python train.py --arch="preact_resnet" --model="masked spectrogram model" --dataset="struck, bounced, scraped and rolled objects made by modal synthesis" --train_examples=78125 --n_mels=64 --hop_length=160 --input="log_mel" --win_length=512 --method="simmim" --mask_ratio=0.5 --loss="l1" --norm="groupnorm" --activation="gelu" --weight_standardization=false --channel_attention="eca" --depths=[2, 3, 4, 2] --kernel_size=3 --stem="single" --avg_pool_shortcut=true --widths=[64, 96, 144, 208] --init="xavier_uniform" --residual_init="none" --optimizer="normuon" --muon_scale="spectral" --lr=0.0089 --momentum=0.85 --nesterov=true --orthogonalizer="polar_express" --adamw_lr_other_params=0.0013 --grad_clip=5.0 --steps=9800 --batch_size=128 --epochs=16.1 --lr_schedule="wsd_sqrt" --decay_fraction=0.4 --final_lr_fraction=0.1 --warmup_steps=490 --weight_decay=0.0 --adamw_weight_decay_other_params=0.01
Rows from block 5, named by matrix and row number. Rows with one number belong to one channel. Each number is 128 + 32 x the weight over its row's rms, rounded and kept within 0 to 255. All counts start at 0. Numbers have three digits each. After the name is the row's rms in percent of the matrix's.
# convs0: first 3x3 conv (model.blocks.5.convs.0.weight, 144x96x3x3), inputs 64-79, a 3x3 kernel for each
# convs1: second 3x3 conv (model.blocks.5.convs.1.weight, 144x144x3x3, transposed), outputs 64-79, a 3x3 kernel for each
convs0.25 096:128120131113141126130122126136084142139114167130077097108128146128152165167114126075051098119114087134105095137140181138125069129137095175132177113082085142108077153189134138161151116189122184100084142091111154118100098073101155073108089132108144168085125136131127143155167083120088087088092114119087080132127084068157162091140125118103148125119138136149192155117129116117142074076133145092160080168160102119188154126115078078109165
convs0.26 098:094117094102163141104110096116102087161148090074084149142145136119181119097139146106114132083137098193081078135165119147188107066168148108105111112123164050095189113139092102125137120106145084182134129119093153147152120071106058072139115162150168110065158099111132126082112111122100129111133112102137102189186112103087099137157096092116088110075120078123145152111136122126086131161077128171127083110133102157094040136079149139147122
convs0.27 092:150155148090143107135164121069130111073145135168122129143203124161186149110193109118131121170136179126137093125166174131201143148158172115113128094046141091052122165122137127149119117126148146058147068089204127073110104072111122114175132101144161152176133153146156118088072126159090137158133107138167106122127153178081099161134112178106105135070132152095129103065125114152166042140136113090148178104124141186125188116090128140131134
convs0.28 101:165123110103122099145135131168138193116103161120128184099142158091098121118121123097114142132111131067117091085107132135123105140095129122124128114136147092126182117116125097094176094147163113162155112170080082108114136119144103127136125081133103155152141135129117142103140155157109146117074140132132126083082063067149094113117123206123174183175132174103110112130107133102072193116051141185120041147182138127121084144130077115100091
convs0.29 099:118162122094117118112110169131144134115107121093074153137130125124155148136138114162211174141168079108149081144103137180094112163122116132129179145133132169174112145117141123073122132133125108094102193101161154087122134133101148132100142133106141106123151106145161095115065180115051158141147101112127112122108124132084154189123123108140121168113150141133124119130078092086075168162109132160179178149131186136153116125117159168112114
convs0.30 101:108178136104149166089092158079123124157108131133125156105158114098124119099126150128075178170113176148123121101076165128080123115140142089076143119138197125094172150150102124145124108121114129129155130132099122159121143107139155143100133106161111144117114188117155169145126101077134164112140101107073161129141142141174107135176104062158154134100130088130223152142151126125126097108157077112117140127078129086076180113100159153138083
convs0.31 103:092110080122123118097123144131150133143136117103094136142143145071070081133119124183099153070095123164128106154101149150089110141101165110148133112102139061106161126089113130093117114128124134111147122101125156101099141146158131157154137166119154079124102049117129107156098113099097038079099056080108087189122095093172078089119143138106130124077142180098146136141137102125136080096161122164114124116130084150112142150164177177108150
convs0.32 095:103118168138103165148109169145107101128108086136092147160138124094057085156113179134174134131161133098164142139141145159128147183138166134162152152154193156099108123146141160119097096155113099089119122094119108131094126123086068117081054127131159109133128143096110150159109163142080146164119100129138134134132058119119099167145157144148115175138157197124120156085119126129123166135145062157132130125155096151119086157120097109089082
convs0.33 098:128119149139108125148162103093131139132137138125169082136148093127140136137139129146156157139100137166088099106150107159126114151111098117186112210215154086145113144131112104111135137106154145093149137103155119121158133117105160107091181121111089087122114087134133115158146194152197179109120145119076117061096121096111151130111116133165156120069145107163114089171161129133182171130135113119158058115180094152139123184137112122128135
convs0.34 099:140110120101113134146108137101123098126118185117152114080136151102100186106120121090126124094144204094170177090092174147094170153130159110121135194147058146173046120118113100145164153100145185084126117148114132145108104097121182208177179169107146143129111116090111129155082131138121147122121148144150148112140124151114072113133112151127070193141182156131125126152152106155102128172156157146137158132077136129121108096091131123076095
convs0.35 101:172130118136098127135065117143072109165124139158138152183113166180112169131124087120126144139162167197144158208097139115117167137164071107167068151179095113164151123089110179167149123169095168116105163121103118126138144109139093179199089081188148110059111119191154108157140149110110119089130163104082087087114129186111137149131078060099092106112119175094170142151129096110125144184176146132139161160117110140126129128159154133169104
convs0.36 099:130102129163161192131130120106174148127127119119140121137135164095120162130171106151144129146159150169182119096120083110086208141115142185111076167056075112088157144112154128089073097099146139081131164175150121159125157109134115126120083145113147117100099135151123097112168162141111139102064185116172135116181138182091115105154191144125116112175157105181109103117112155137190132135119145074149173157182161121137068171110122151154175
convs0.37 097:091108131105164131140110094152127155145108084175124169136127110160119171128099117101100129151121086153138114132117086190151192098136094130161166122181152141151120084123125084094136116081152093185144088101155093156090108125115118114128139176113119115123064067104111058104162147118179189192153172112085109103083178124095123133106111116121142140160154136088148144094157143102119130141118088108084083142144070075115180084135204082111155
convs0.38 100:128086152107146132135149112124137149107099073136135106073090195097134095136152147128126160134088028114086096085099133104110163094160123151103005082116184154139114168165122117143118155121138187146086112115124127130094090148103142125094124151078147105082105124093107107090097118122148133148082110117112138146078104135089133131072089134118124154119127089187134104153160193088086146099064182117097168120113121176095157120127128145142171
convs0.39 103:142111108146080178124057137097136133164123068111090079087102145157107112151157124128096130149103094094101122142136080127146107107167093160148153132135135141089104140123137120085074102104112087106140114148147087095125126196120170171129137172154146107143104131102165141108089077108148130161141118148133145083092131133126152040108187136103204057114194109125101131143110182142125132080096098108142113109131118149142116109114123135130090
convs0.40 112:110146111095097121081105154114080123160135168166114135124127143122117152112084131141129147130149056145126107142099126122093143132155131088108124144151115145166136139121095113134124147078122175129118203189161178149173107140079127111095131114135128128162122090147134095128182177124086140149115112163152111143155161161164156141117136125090124088115097090112115120119131105109116174107106121112134062137135117106102110162177160117162115
convs0.41 094:099116185094135117090106113125115136107153141085125150162159134131094111106115107111179118143147146147126173158134123155136126122159137135173113117156115163178133152160119176139138114123125196056120143110142144131099112118149110110157137176149194132145090088140134078146136128135168178094120087119109108131090123096163087096183061148139148163131130197138162175174101160126097135133150096111124176209143100112110140139141144145142143
convs0.42 113:138113154111115171119089151152165140118112135103177162109139137136150096101071168114150135120125138162088109141108121160117108058097157130121083179150097138085046114132134143111160160097199120142152107119136168139073092107148114154133119109128142140091117133169099111145136151117134116124216135104146149107145119135024085213143109144118107146156171141121136136141141112141094069137126127120105085107086174160115137140147111097095094
convs0.43 094:156106142136097106105075144077141134112103155116160178122128158130147151092137121094122192131147161092164094131144139061155175111119112180141076138116069206070136123120159136155168141117145186092105136114166089128167114119112105151124146131096145143162166153101080099078122083136147140146091065160085175080088123110070134138144102108047129185143125115143085136090127111096127092103156118087064140090101085188166102096141113134142104
convs0.44 099:133089123101159180107140133118169120116100082142110109145088080118160163138164160144183139118220128143139131203109147176112134141115082112170169119102126159142142108154082118098142104145162125145113141152165065133144179105118111107104107088112108151129158153120166169112104053112094095144104139153173084125189188145096112119100157144132156123144127084150097138121097166166122162102073169101141134124128133121085121157125108139062093
convs0.45 098:152100168112114117147139116098132135135152156110126138110118100128137134156156135167092094119168105140196200157121106177118128103086104040077136114115154168089082083106156094163155131115089113098123171098114134125150173127141124129135098128136104162152125128165108142111129117153158124187131168100093121122150068112143102109122135138194174181135135121144087144126082142129125141107116162141125079100123168147146122167097137110132135
convs0.46 090:079160097081136156132142089155134138085180135087099089123145102115120108164204128062075111051094155078077094134110156100126140118135128088113130159121113126086073119095133110171161171161158171087148135065072104148130097151085129132148148127129151159129114114144112096123132082141119128101161135156142144104123123108107176163143092152088119152222122107113105119149137105078156142151096156142130154081122153130143177179095138104098177
convs0.47 100:085111085132128068105092120113102144087109119124120170116131099124133082125102166164125093110128147079131130124106086177110044074177161123114142196145124116081148165129105165135108158141132107111109150144154140143079091136089129096070083122104106136085118128088103145131095129112137137103065128147076109136154152016105144103164095066075147170119156188107176209159155122140156144086149121206147113148135073093147132192136103158120121
convs0.48 097:090137154153103089143104099149179144152116137134114147106115144172146134115110080127108111081115130080115082116135171139113113121171128144092100107148081138109142130153137056080089105128127165150149094146147126155140096140085130129112097141129136114113071141152159158153110145092092103126159186112125193116125134108103112111125075133090157100169123106184152113144143134062134137146131123138139121111090106142117145083130108145101142
convs0.49 102:139074121115137143166069115099095121148115138111139128159113164020149126123107115124149087095080132155132081122106135109144136113165084135214178238150074165136108150121111100136112129106099119126164170078117123112116107091142147083137130156107158111044111141195148134123109105104139134146179108140122121146124139219147126048076116131138196146171113091154117093129156095094152108121150102105104136137129121150121036065080138178139100
convs0.50 104:118134129105142129114120110112113146099110120126121143137125143117126133116131115118155152178080177107127134103127213109105197161110147111137035183113058125123122186105131160087117160085155110094143080114169115120164167153156108091113169148145111119141164133089102113096137116121142102107129089153047211198177164147200052129135123100109159124116124098104142152149089111189132153037129153129087156143151114158095091161094095077169148
convs0.51 100:110113092141188139100155125138112156143081144121127124077168122088142141106160160136091145124129119113100136154180159161175144182094137159107117147164176077179167114054101142022112158057112105106128094111142134089097196151160156131133165099136100127128098181099086133163155138163174116114093148164114116134114200167089068153119117085218117116123127108157152149100117113083140123130157147141120159123131177133116106147121160087082117
convs0.52 103:122091089138119073118144139146124086114117126103144136159110114121166165121142126192180142072122107134121136113123101184213204124091140075113157076090123122126112124120103128156170134095115136160156124123108111128123099098121145111088159075078169140133139102146161112162123110088125126112121133149155104178174178151133113078141123121099092091078123136125115129163163168148141111160127148116125121117153162141066065145153157124138127
convs0.53 094:135112082141107172109107151131122113120118132101128119118122116096127140107111136190106110130132128113133143118160170117051095123101114148107164195089142099084187106181107119105125130160152181113175107108116169104074156138081111069125099134121138124147122130122182157155166105088152165124108158137097201090097135131166126097169133105192089132155111137164100094075131133152114196134123147146119070151097132129108104173113101132149095
convs0.54 096:158109146176095172133069136133149103124147160096141115138151111082125166085067117162165163107146128164167153109026102112185159146144140136154144183193085122132120154085135126141177112089103157168082115147064164148120109106110079107076121129125136169079049085122079133144156168126134158113090155155125109118093207187136097125091095170112099145125130173151106115183163110119087160078120197096177107059131134146105148189161105172130130
convs0.55 101:093099133121102117122096147088095100150135155152133146140157109138172101111131122146043163131144133103121108081148115149148100112116121123089109105114119143112100147154145127128126123137113144030135141093141067128082185194172132165100123147138163139113122118086095071174086161134106160131128103066108142113221191163173199124095165125127080193157130194182200192079169108160142127155173154105151108161096094117141135162133106075127118
convs0.56 097:077099135141085069123134135142088145175104150097166139078101120133135148101095159166150071142142130121096095147102066089092113084097142163145084142110137052080158143140115107109101130141148117095126162134154212176129129139082167158155127116095150153105098081158158130106090119126125097108091129140155148072144039122090135141096137121184162115158130156179160171143097080108157147117121109061097111137118167154104101154093093160149142
convs0.57 105:124127139093138094123151082114105128142132139139113102111137099139150093128126116122130152081189179087118107090130120136122122162103206118140153046191167146187193068098122137088102096134096147126155126140165126122152168134110177178200101128145171141111139128112144034109096125135128183160118131092131141102183160129091113157124131079064119102096150110145152176202182123158103146106173155143147149084110148142130088176118109125058105
convs0.58 097:137117084110170141141161143153104088125133116154141125158144105145154142153123127102068176175128143127169135102132110178188156116124108129087080177083084166123138136046132102081150106111134126108108099080145135130103096090160116081158151097133088122022150141161152150110136176119142175102106089106141204188127079193123130152127107107125054096182139124193102087145073160125120174149200138135163161150151109124123122080138087125157115
convs0.59 099:090139153140088122145171164129134138138096132114111168076085131146132107110121091126131134135136157086138147122133133081112153107128152123162153146116112126154127133177139109147086099102111130125125139094128125050119110067151117097146150104143128076147163135164116113170118108078097099109141127118122166148105134113122120125118158134127108115101123159156093165195119156109073177153141148115144120105138109133080154173137135110095110
convs0.60 104:137089118155121177145108149122106181128155165101152147152144100115168123142164121123145087182184123151127139061146094110104151105154158170112138136065097110117126143132180079098139159124111143059112094156119073156142150105110145158166176178131127128103099139128126180150166136121093017096146139157059100115097190113067146152110100116072084088131128076132144133132159114081101103079150135144166112035144097103050107129130080106115104
convs0.61 099:098095066145106137142093136119128160095165167150123132140062076137119132115113081140125065123084222112071119157097107160103168156159136137145130128131116125158154156156162080093102085130142094124135123158113155118137108107098153080094084138126133075087137081071114096134138119114087100113109142108120143078228167115118109160123123151078110141136174122134170119124130023179088075111057123132125151082129123101086136181082117192170155
convs0.62 103:115144064141100105122098118095129115132163168140159108135121078090064094097106094188101089047056123142139194090124109181086129149108130120130113197210100135137138144132097217157102133125070178086178128100157144129137117111116109148131141097150139164113114109176109094122190180203145151135115106077077074110064140124076068059124176111131120130126136070128124128139127057127188078106137116075148118132150103099126123108141144128078111
convs0.63 095:129124136162125192084098133099117101159150134147120172179171116137139119116149129107203136127070119128077179147157136156063166122100158167124150131136191130173121168144128075124158159148209091102118099192144139096123132142115138127130122099128138117124122144115148142146087157121070124092131117151155159142118134123165130114133215098137132149093106132099084118119154186170110102128092140156114126157089100133139132166126174124089059
convs0.64 098:096120105151133135151149102114155117141151143114169166110160101104179147107128135128087144113145142132126139148155140147091049101154132108098195122105081146087160105110099093124175114128121122129072111092140115140100146098127139140137168145138121134112127094128155149094130100135151091096120144135137164162052141159117110158102120195217200176150133148149133115105118124060146118101132106132142195107133147108106104088177113120151115
convs0.65 100:102114115123100162112115126102143100154121181128073100127165102161162138162098128130170112109125143140183117078188130065103084111106138142193088146143054145121114115092062138143114141116115095131163100134111071155152131166087191118162100092154114086120145082155175100093141154099060134079107127123145148127167178159109101139131136102095131120125139145143131121108087071095091136143102107121121126188139096185121123175099084158159146
convs0.66 101:114105140108128112125126131144099108145094163152089134113123172147079151142145102147115143160164097093053090082150099055133152184207155091149161154114113109131082072087114077148141137130137106106166161156183107099167154146099146140109140073093126155100132115110172129096133130158166111113164078092128086085079123145167157071138096084136153146125089103130117143126157180122153131129058039100095053117086134144157096098166187099094137
convs0.67 095:102144114114116095153153144099118120117108094129153138093114141134124085170149142134141141119119155117126150142177090122120084123076088115169093090137139165165059164159155133116140144159189135080132143084144163060142082131103119147158103107145109103115112102109097129137103077142166092077135136193073140133140173107101058101113144158107112109079161125158106114118147158186086135087043195075145144130074074118110074150124073144082096
convs0.68 100:078151120117111155059089135148150146128126142158161136135100097125173100140136148131149102153127125169042110152156126106099134090127120172134196156151119122145133187085138110071168109118129108140079107123110171103146129144149120113160133158106103124145107131121135154184065134142127112087082128146164170193125071099115143119169110127050064133154141121153128105120042056116062096121070133111131097124107149144121116055090129120152138
convs0.69 110:102097118109099170106100148082109121099110132103125102189107127103108103114108164136117144169074137139028150122156114126170130131172162112074101095153134168097100147081118113070150159116117103090157128039134158114165152202124162189139105139137154135120116137117119106094161113109161097146129086126135180125068157171108109107120136102167139114102150124131086138129068095130117123105097139073133138120194109145119096153077085112153091
convs0.70 101:159135121122122114112145146124099163115142120076117124100158110159149155094137121132150152148062115094092172083110117102090094120139083124100171117137142053157101110136100121140120090102123119163174157147140123147127155161095144126103147194118067067157143194187131105151080102124119062157071169144134130075118103104139144151106140110165089140117144106106114142057110094129129131126126166120167159109119171105171116145101107126135089
convs1.25 105:120100083084114169070145163181128127161153093094089110132047091128083074149132060096131095097085060146115091163142149063106107085030099080114112116180143138172115147141130072121158169146095121092183126114148102119223119131161104138158109155208153148128092177187116128117079119112117184114110140158167110100157127159161085162069132130104119138138085137104133092110177121111154139181169140163106127120123085171079126198100129108085152
convs1.26 099:096073114109118127117066132138090099197130159126134216113185155162170109112123079099153195114161147081116148165168155154153142158118131076133174126136138106092132118081040115086097101086146081126141126135091166187155080143153174131082193082128146105148166112105120081138139154111104103112122147135150105117115154133140144091115133150117146126123223127143177120162096139147144130066102110153096177166129103210173155097087082155130111
convs1.27 095:179136159118106104113059124098112152169178104133123082123102066086075074169174082117137129113150129163145112136091119215133145172166122090113134082085123091143160127103120172132125176138110110151137086122125116160120159148094066124082189197103110166071125141115110093131133105158114110149190126152101133120117091136167134081137142153068163106168162090091120066110097129156087125082121101139083117096124206127108100186186096123125122
convs1.28 102:158099162115148168135144156083124149130160170112152140184163073132148146129091077163146129098124130072101075137120113176186076085086149069109177078101157134081098100152156163173204135127098086079125143121109104146071120154073141190134129137156169137089169154174095106123126079176193070168144065160086132099103067152096124086116188118165206203083121092137092140093143106111160113137113105103147113161100118164133125155159072150110105
convs1.29 100:140134117080168076144157109065098134082115131139128102103141149083106090153146090171144136096126175098139170125167075120136149165171130142156166091066067102113160095143137122151182110102157139111090089113099109096114117194135091122166134146156143131159176109153182148122121141116159095160108140069119177079124158051153180115125156146099175154122166140123127146118180120159173197127080100137146054138143097101134151154100174103123108
convs1.30 097:138108086125074071158136133160139103100139115199086120075142123132159083157123076110139131141131157117091103129076050098084094127120142130154129134126089162184115105113154122136131116100126142175136107118092114224108154111108181140144152106117107144108119098111110188155108143135090120147151133178134156096156192137189178080157142123139037120092096127159124061103104082099215220172120151124089107148096083129141150180149167117119173
convs1.31 102:154119123130108082102062062167089142097082108128134035158136108147115089133120141122140168120112168113143113133115082087084076128088114137144193106141179099155131139171190147099116105099165177138140111139168063057179153164124074152148180120152145066124168162125109115100110084176095134130132113156159146134152127157143034126145155094101110164090121160074107089128120069147130161083168133043081113126129152099100141089124180167137112
convs1.32 107:147229158148172147152109141161149034145163061191110098095050138061085168145153143142094135118111059158167128136143073169109191190151152077130097141111119072127174110179145141130125128093102161175134097171198151151154159165156144097188131126149112094134154153130144148125173071088181123112136153078120113110132120151116175137141115140142159141131125114137120152115161159145164151122154169132111100164146137111131152146138073132154115
convs1.33 098:073091145133163131128087136069112143138092142137068095117109086160168075127171117140100172151160108162137189092179129130150124140108156168185120162151153195128126153087118075097152128146128156081102179194124137112132135151129144143178130137123124171104114098152094092148118167115072116101114167153116135126158108077124098126138125170128174133103148112147098198174157152126087157106134092142083126120109146133132104075101071103104128
convs1.34 108:190202147129187117172141134140169116108170159103156099130098160130089170061111089104102147144184108106159101114140102122129147156144088210091092202126074185136123152137150168143136140105086124108105159070085166132103133178166086143130121127185126074123206142114170121095153090123087058178117115165097169098092096154135162124182138147143098085101087081110148157205134085170138142117100077112155148153082147132099119167108131166081115
convs1.35 099:078116113118081156104119134147127121118107135075147118161145097083077155161123124093103133114126143144132074129103170153160181116183145120089192152211194159093166112161126123140099144089072131146092140143126189157096185204124128161161162109094102180100107113067170155094139084071144141107118104191151147158180175145151128107126102102153192066192104091107118061093083066136107130151100116144079164152145118081128144143155178162136075
convs1.36 094:115063192155070116144119170137084135118179200186180099113114106122059140104197094135128197158149130214138152087101120114082137057162175150169103086081097150072134199094198148117107088139150048134129054074097152098129160073148114086117139093128065103104127098058086121088127151155140202185152193153134102154093113181132117158129106162106140140142158086148125132087151142129113113136131093156113067157121079145128175170120128111077137
convs1.37 099:085188162144156171129132143129142173137126080048163132105149122091103126109158137102092158078062159117151197116109112125116187126135153099093138123104164150134146174140113163147084110098120111136115128088160143165123142166140136108152128105105143112147120110183150074120094123129080110161088138194116107107087065157124094137105108148164134083131156103110135173071077094148091098144160158150096138120090094169086151100132091169139117
convs1.38 104:125122134107089148161115203141119131128157172167105086153156114175187128157138141132176153106153146113150135142110180154141169154187119147140112180134124144081133135122092187144217147106148121097062139113098160085100135114077120111117174095128124087158074140118162153071117164097097126161170117123078145146106080112139159171101125097094093096126117138134112134068125122171134173124190101105170107104212225116149099154083108110162105
convs1.39 095:142121135083077091130042074155201165151137116144137154093094131089164109156174123124156110088102123102134139146121159147179152101127154105165162055174064087086143139126128110116114121100099151202161142199166128170144160143128141180112111131094136164183131090133214128178114134124123094084089133140139155082109134138136143069135151115153209155119157145117164106111157081131135150180141141192097044168134064120136142095168189135081166
convs1.40 109:126114152103091147091093108146149139136129089118137087165128111145099127146169146105027117164080086106123110120114116140111127121134110157172148171138145142157069067133088093114115092091102130082107114168137140118152092034059146120148092093096145136120074056068096109093129156112044140145095088107165126172103164158118125106151109105155109097145074098123113095167075113106159169098138195178180200158142125147082171091085121182140138
convs1.41 101:127094103145145053117132085105092155154135159168108061092109162148142129108137086169090144074086079121122060161129129152137067157162112106124120066116179134144138118162098127082142125104115095065106159109108106096146090139209120174139107072122134187139125124104109099091161142136133110189123127158150153134154139099163185117173135141156092136121107100079185117121130137120142089132134134144103150117115171126159166139100147116136131
convs1.42 099:175099211124142153152159114081142152168091158130147129120192124152164126111109144101127163118170171113151148190158188156121136133111107211172147192122142170131087151125138152145165145141142086061132108130139085121137133136130172120134156154136053135124111098148153127116198180185126148105090105139124118164149148080102110083156152159138144151150078094143145117173135108119134103026125115150224182120177150223172188117070122092122081
convs1.43 100:151108079102178073118097128169174176137174183128157144108174142139141082132157122160155147111114097163097121132170061103105120120175137100154108155168170057131082123151201167117155139179122149138142145071149128149162168116118114145207123190070107236142155168142100096142143110101137097092097154106134107117175181152152175068161100122156118103098105100098158087131114161143140120145158090124142150112106099134135130046122110087087091
convs1.44 100:045122125107155093080141154151150199133118104160133148105147137130097102081101132101103081149126114151213168114143144101113107169166144117159180176136106143129098133167100130131129118153149126109131147112111160160101159125100128079122132157139102130134092106136122170156174142149110098153107081165169134128136112140065138178168139115154118089153162152083047090061050076147087123136110160182131131183229150162147158147150129126139163
convs1.45 094:138116174124149184094074158097187130075110128123103102164129194111179178190174155131155098137117140106137164152109182121122150093051132129128106084064111147119106095136103141172143143153091108108143101175092126109154154145100127198228138158144157131134176118141094129092139102167166115104163122162118072140150117124139093079099117061078038143106157115165171160119165186085153129108115071127078130117078092136163141172083080168158154
convs1.46 104:179121094147193124142096138133127157129165129169146150133071117135146134147147081112112148157129101108124114148116164192221160178141196128081050133107128094089096122113117119159127174098169144115120168128175115097126038114101205198153190201212115164133122140076135144161124117141105162094170134137157149142123141111109085117117148123137179136173166139130100081122118127133131104144145130140105094113047063099093138087069137114097118
convs1.47 108:135053142107179201147124083128185101157105140117163077162170147159157162079073155102109112189152160114154141121114178078106102141117123125087142179113142160135107128098132139131095170150106092094126144123099122109136097144157168119112147103105158176122105127138090150131129153123131140171124149119111081094095179143170110111180133113149092100106125103122093146158133120166095083117178164083144162080131098167138118103120143150183124
convs1.48 097:184106067087100036132117127175138145159126174111116107129142132163161159125141081129139143126093124090116104132096112131112117101107116150082181112136097135128087099131133130154132122087115158180063141101102163132102109102130122148131170132057163099209103066143168129171137082154155116166138123084148172126092101172106075123170237189134191089151211153122068118106085164154116139078063125059155184139054095170140167106139208093128130
convs1.49 094:140078158053116204151134152198146170060091098146098157087169149149154100146078135195176135086123168138099142168143097097121143134149047137154085104108068151149158150133145118163211128129159131105100111131089108138134097103128156166114118083109090161122103193153140162160130160112183156179123156156154061130096151143171141108082204116167095154138058074137157117097090105150166152123119137170191145137145125133125115172174154098093108
convs1.50 100:140129138123137115094077125125167129091188154191144150131093166069031181156085127119157157139126139110153133173122149115123101123160158088161094149175088111159068139164187114128137148091149109146119122131096116134093118104125131139159143159117152151139148130183109109134128144143164109183105082123135131140107106142133099199151140114080138173121123129142135089135084103114087140146104117169143121125116064119100150105092172146123095
convs1.51 100:118107054176080112159124152096179140113179149142200185093110055118104013129120138183112087208124139131099122100105163130116121108181105132167106172163181135098080127141112164135125129166098135141146149105104193085154108091091149097120096138088160160132147156132120085186185083150140139126117162133141104143101062145169084156104133097143163111136134129171156170137161088136153134144159127052134103118120183101125104112120119134138127
convs1.52 109:114122173111116096091082050127140099174120119114091104155152089118116105079111171108115097137097090137147117124123131171095135113089065155076139110110110149126088146107186121074153150159140103081126067042127108111098084118112146132122161172182164132121090104126089072115128164150099105112152118120102129148118103092150135063118060115156093098103134096127166125133183189074076076175135124062035106176128100121143121089137124184186142
convs1.53 110:134105142186147123204205192151124148174156119136144180142151134101120181147194136103077112105147166174123143114170140121130101164132104130130088151124135125119129127146119132112175159153127158133146128165106117109132092131153122104145110136142131157141080124184181154132104136125134138193133086053138131139123058190148087126175140126085061102118144105120127177115146114135168144084170135050137166115119121155110129084070107154135088
convs1.54 099:152093129131126116158082080145070104136156165097111180089198108113149129121117170076135146108096131111198142091105093107103084151126088089067113142062123108065079085146145182093112149162154120116133115053131146122110097133135056128142091138146110157038187173131124091102113135111147115134161142160122177153072118143147140159137161118163171161087136152138082079101113154144143134108126178128137161162100184120165073128129130141092137
convs1.55 101:155174126188159126071115101159133122138101119126140141114100088094112175158156063112125098156078179150116124115106111151095108124116163073110123115115148088116098080090131147168151167142155076102135130165122072070082114115145149190074149131141081088145156114113124148115160154108123089126164118122103109159130171129111163195110171180110156151168150113118142142138150101124151100122152102100149102089211117120124106160181122174142122
convs1.56 096:119117117071124152100123108132152132211141074115138122130169137116170143149151121181134136159098141114093086098160094137136092114121132071083165069114166140149121091125141108145073166158104130124131154150150179089106121071085087093078190147128101149113103150141075152049097090167131076109112102125060083084133081167089091188146101104102132125078096144134134056140110169075113147099083139126088156139129096121150117054069200111141119
convs1.57 093:123145203125069137088121106128134082078124039105131132164169173107061140130075095130128124128109082096166158096105117173152105141118143162111161187161132125083149171167174154194154161103115112133082142098080120100065121177126117129121140153085116105097100029150101131143119128114126101135089167086162124109111167186126136119117161093097123108083123135186150104127150155054109149100111117140139188088072075126155123134112123158154146
convs1.58 093:102125125153104138130148067209127134175101131128132170154144116091179140078120136115193086109127093179151059067137131083116094113105124159084163148105120103085128140106124120096135112148167110124114118101116101072095114106126142077079121101183155117128103074054145149196167110146095162142090108163137151136134171179128069157097162116101111163120136160138153155195103097156109049133122153133145150128109082152072132172131171136076172
convs1.59 104:126093150056089173110068155149128118101083177086146137114065141191080135169088058093170157152101126169153089145165101131146181118165153134148102088099170077154148150141119137111145163113093191167139095134119083165138151106095140077125095094115112124114178134113125097163126135121151086070148120144160126161138065143137160142085142133158169097155129079126134133116107157142086127085143177142129114086095123107118143070095107140089097
convs1.60 092:102174135161135170119094157148152131147088092162183143093167146094101114150115161160088109088156117107068138159125174080071096126113129140118114141107060143139077133118163145126173105092160091126119180103132135064137120153181103040061164088079158128206102120156094159152147145142125103114142133122119126164104110064172196099130120119116109102149172143198161115148170172136157128170131116093119111136198172135105130158127089142148116
convs1.61 100:152138142127163148148136181181121168138142158132088153112140132157163189110128191134154129137072112178142136111120186108110114152133109094143088122128146154084106077123075112168142158183143136138063168106059104143141100145117134080022081110137164136113069140185132111145131148120123068152127072147107143104123132093123139146102169215135106102105135089106083132157118126116161118181161081172095098155144103155183129177172093126130083
convs1.62 097:132170155135134132120184139128153151139166111132094089133100131178143205093101128174145152122124083096163123107144103113106167138104144091154066160108092146146144124093143095102135124137172070083142112089169087154143164096107151118171184113147179127138126137131125106137159083152105168211135076099180168113123083118170103134132156130109148068129152073176094115160130145130124135109095113125158157083115148114155106104089107131131092
convs1.63 098:141169122143183062131148070152187107070166086189120176124128121080124121096146163159149145123114130072135106144099077059084081127158138098141122134123118104092132099111128097105126139150148135125087073128122108128146138108163131116152087154127140131134056087041133142124146165128095085114092104154141095119167108091101094145165101181119039114072101092105103179099079149169145172149165152166087131099146067133108200124083151080088087
convs1.64 097:122128104138153184116127083102107160121170115154193076117133096101117093218132137188193138121137143128145070103110121094163112106116125089158191114154091160102146123125149102155065178133146167133098123126087176135190168107101112174177137158102134100134136129110133135149127131122149213109173092149117186099054131135123099136109140173130167103146083141096114153157118117111136156106176122108098106145177116189104106154205103093154113
convs1.65 100:112136132117154194152143134101159084224160074151078067121127173116138217167173192090110172080166155156170122166143116129143056145138148191079146144138082124127147188122122157132158150090112139140093150182119131113162151163156126186128111119167128160139104082118150072109147120173173091173102130083123106154134138178106137102149163139116128129190113092204109104052110088137162092135095106191129147085076082140153133146153134133162137
convs1.66 097:091117101101081116093113142154158081080089122135163140183117178099167142148168184139142164161108103093058152102090133140120119136152158129174116131196122183143148151164090105116156112151078181193085157203134219117142171112085140105124086122142143120120074101107071131129120103136184099106141167168108175149147164177106164088084101063086097090096132158122150120045137078134106105141159162150137116117170092096151154138161089120139143
convs1.67 102:094082144122120120104157121127167143198140163133140168133081157166074117089027151156117168158148085162160111154151112157167122123123106070070102123144131123117189160096112125113149116113135187073147154078081121115110126099114053084116112156159098121146155104081133132163143162145056078167162091195105154143126136144131079207162157120106066083142100160138092147097050128131124098133107131140162083178140099113101152109084125176065120
convs1.68 098:130099097141130109076095103156156137136119147203174132107109160185147114104090064186127161156144173118117134118178121145157109092159081108067108136179217091149144159150120134120123129105082170144133080104132133162135122151112113151144120112169139089081209173210107101121122127080105108127162156079104144088146161147169142132194105153115121102144091167102105169138082071102067041133137115084193101130116072159115081154182155120122101
convs1.69 111:104137077117124084128140090062146154186166166147100120090074164094081138138114178184136165166130138138136121123126114101095152124139113084086116099133124120105114130166159157105179122091149173100147170133139158135172092133116062114048142172096096126141081129155148156139158075098131133137087094146157111123133108164153151133132116164135137202092113204138128169111063092110140208149116150160047108144123160136120175089138188109175153
convs1.70 089:094178171148205116139159106074162097123119121112167159163070124169097192113170145182105097146118128173179154078153118052131175118141096082142107132107130104164116152138148150134119139147121131120140117095174101125123122104087114079088173128158127157140108119124122126129145131190082089132155119152090124131041123135145074095116174155166139103138180144137152172149113170116168160127124159137147108080161129175146071141133202107158129